A small class-conditioned image diffusion model, trained from scratch.
Training: ademamix at rate 0.0006, 37500 steps, batches of 256.
Rows from block 7 of a small class-conditioned image diffusion model, named by matrix and row number. Rows with one number within an expert belong to one neuron, the router's apart. Each number is 500 + 50 x the weight over its row's rms, rounded and kept within 0 to 999. All counts start at 0. Numbers have three digits each.
Before each expert's rows are labels from the 100 images, of 14848 (inputs lightly noised), where the router gives the expert most weight on average: "patch colour" is the nearest of a few named colours to the mean colour under the peak; "top examples" is what is common among them. Only what is clearly more common there than usual is listed. The data: seven-segment displays showing three digits.
# router: router (model.blocks.7.mlp.router.weight, 8x160), inputs 0-79
# up: expert up (model.blocks.7.mlp.up, 8x80x160), inputs 0-79
# down: expert down (model.blocks.7.mlp.down, 8x160x80, transposed), outputs 0-79

# expert 2
patch colour: brown
top examples: red glow
router.2:538407512539471416526483469456532542491483406460446409493469461468578570493517458453474499283444440479434385525504519393500500522422504486528402558469486454517423524476495469480436482497462502490421466506506491466501484521443481547514489472
up.0:483483508558487466499579405526511475624432410502462467466541418556506541435469438472513598499500572433469518475504504563477513453579498415479534499527497508514553472577464577479457555568508486522552510423536418447472493508512533456515622442
down.0:465519506523439530486493483500500537478484538490474497511495547523533504619494480541494446626490512469616500513431553528543582483594408495580461458467545481501496529465516479467488410458562513436528505518440460544428438498517495563423501493
up.1:498457570449527493453528558486532501623454493478573460397444572456344473551528478535430450492450443504508526461460473381492574502499495523556558540470453502448515473480524493526472531485568504491558499531498516500445476492554579570514669520
down.1:508517416531493540595582484495492438559413458571592482355491529467432603511437432454438502411486451530471492468633431532509470425533477498415537505521636457508450514557534437601536504472474483631475501530481559465581480469515463504478549511
up.2:567519540511486559534512477486473483605512428524539395441536491547500561488534505436478548476421537451429515504541453464539474499492524468554530523677436428508543481483504569406543442448467518563489541423409497527587439491547563482481606496
down.2:414501498487460443491487453399531455493487552526506490628554459569473478524558490527539485528519484447560474459498413545575528518498468564465389491548393484482435542485452508443511529598462469468478535398610481550494513494498451529545470524

# expert 3
patch colour: brown
top examples: amber glow
router.3:620482445566530409527505464414496505481429409481584444509453538478585488426535480509501493581510521500464480447521466508578509553573573490566419457519533413456565536493590400472308444468501420495482428534490581475461504522494504588500488483
up.0:516538468505624500501497563440498535445530459506610588462527391591602450493538514438525509433412538444460507511468518518454486522468567542483536552540430545443545486591529558496551521446504487438485538535530535582538550421431515457490429450
down.0:485601496581575601509450546511529541499417512502587515569522511493516508505393514538517533533525413468512479473532559509494537514449537476482487535547545518563499464479466575482401457515568417563531530463539417498508506619425491518598475428
up.1:547472426465503523512523574514469516555485532441586553461525434518462429521499522485520600481510512503541536521463493523538456463451630542439349483509408503490480485551585602533459497499562479464376521520500463558481448417462527543406465439
down.1:543454493511518458472440489465455420565467516521571491520448498542464471541498478484477517563488536420514539483443492456444514467489609575529552445485471498506552510444596516536625508484364486480465465495460440445513398459593526446630550485
up.2:445498558500490539502563536491489509490429413383439419499549465442542477561563519431525523463437558489482444462534521424487541502477517474467475561530486504519472529533548496500506527450529572521549526516585494441531466535475494572530480456
down.2:430491524480499544437490576420592486457546567348456457514392562509481497489577582577509495523519550427432489506492494554554439523489427476505513532546507502475599487486463457507517465529551507479523504489481417586405547533606526508518438403

# expert 5
patch colour: black
top examples: the digit 1; second digit: 1; first digit: 1; third digit: 1
router.5:437502545540474542517463547479562473477421460594501470454501552557519531462519445523476536485503513426531502526618530494486511515509511500487511446553488404516495583431597430565446484584501546649482474474462470440490492467359516326527463451
up.0:485448448377554561526488376492515511584402483474480539448432487453463439491420371538459544485512503605472495486571520505570497435523533437471556531483512454526544487538482613449538441548459514580499540516482506576508509499585529425487521551
down.0:507527486460477494527548485596476539448463440460434561505601390438504493457466452517455503505475494552435456577604463430459530476446558437467525454573570396530436525402574550530468496445521539557534561540444491619456553523477587434555548464
up.1:489449499427535495448462397566555424514626573444522467544509491461506535429533464475410550480480500595495535446393537547602478512544470525511463537510475498502518393525494555463468603561553548470585574564541569538541463553514436554582460439
down.1:464527532471531479510590521431558588580535494473549553488520427537505503530541489530515421485485469540510471462550546558441529507477555528445541435488471508458488507555448588418511512496408523497473538528451474458529528495574586535499510544
up.2:554526520515499521537422494489489505609548521454522532537432499417521545330512528455417489519483441458514528449407534624513495467472489518519468443413478503521533501519427443490458563538535435466524481528447529515441564576510519452537533529
down.2:470609529541522478472460565493493591473562591387512467497426520559477539492515423524441521500519484449507563505453551554500495484394477423423429429558478473547514477566404548432499473616447489460491487515537416502434511527534570460520527458

# expert 0
patch colour: grey
top examples: dark on pale
router.0:485527547477466546546536614507515483510452455573524532472547309468538433529553552526413583538606502457460557363492495434492521468547512509513543541568436550496375532505478522414619499525556497485598545503539429533541457486560476572431419472
up.0:509530505487438425478447525387534541513463548569484504427374526513547457442567520453512418521572544561491546534450391522554481499480514510562653461557514503505472477465496509531494485481521474535510447545478441429457555516544478493513453532
down.0:556547506464512525469445432594557428577604429547504482447411525527497499563523519516501445482436531469523522507404436548455523486539475536550426513511471477575527553464562487561491519460551503489423463501494515500544486569458492504467497418
up.1:551431520522502519508578468514462503504487441433512457545510542503499476598566440621535527491522465555427521501570435521470491526484534536495408524628479546455510368417456570507514600491473580478482487418440516441497484504477520572471495487
down.1:527556503492459469493482486420450454441481472539426541555475499499530516574462618479481479561522434519474481430534582460560492536520441434496499553533468615549502473530397528515534509516436494435506483542493508523541531480440484481462476384
up.2:511537449547511481610431421502384477591470536555499495544563452468508515417404490518497475513471472470440522520515548471504335485478473407491508496574511440517518485516543533536403504481522536474481407449483582533569455485527583526544621443
down.2:612526465537518484582535443600437501572487451647576518450530536479515514572448457424505531520512452586489526490509449459412576473434612483449542458507535507562530514465468531477532504444482428495481430498551538391593461464466533482486589550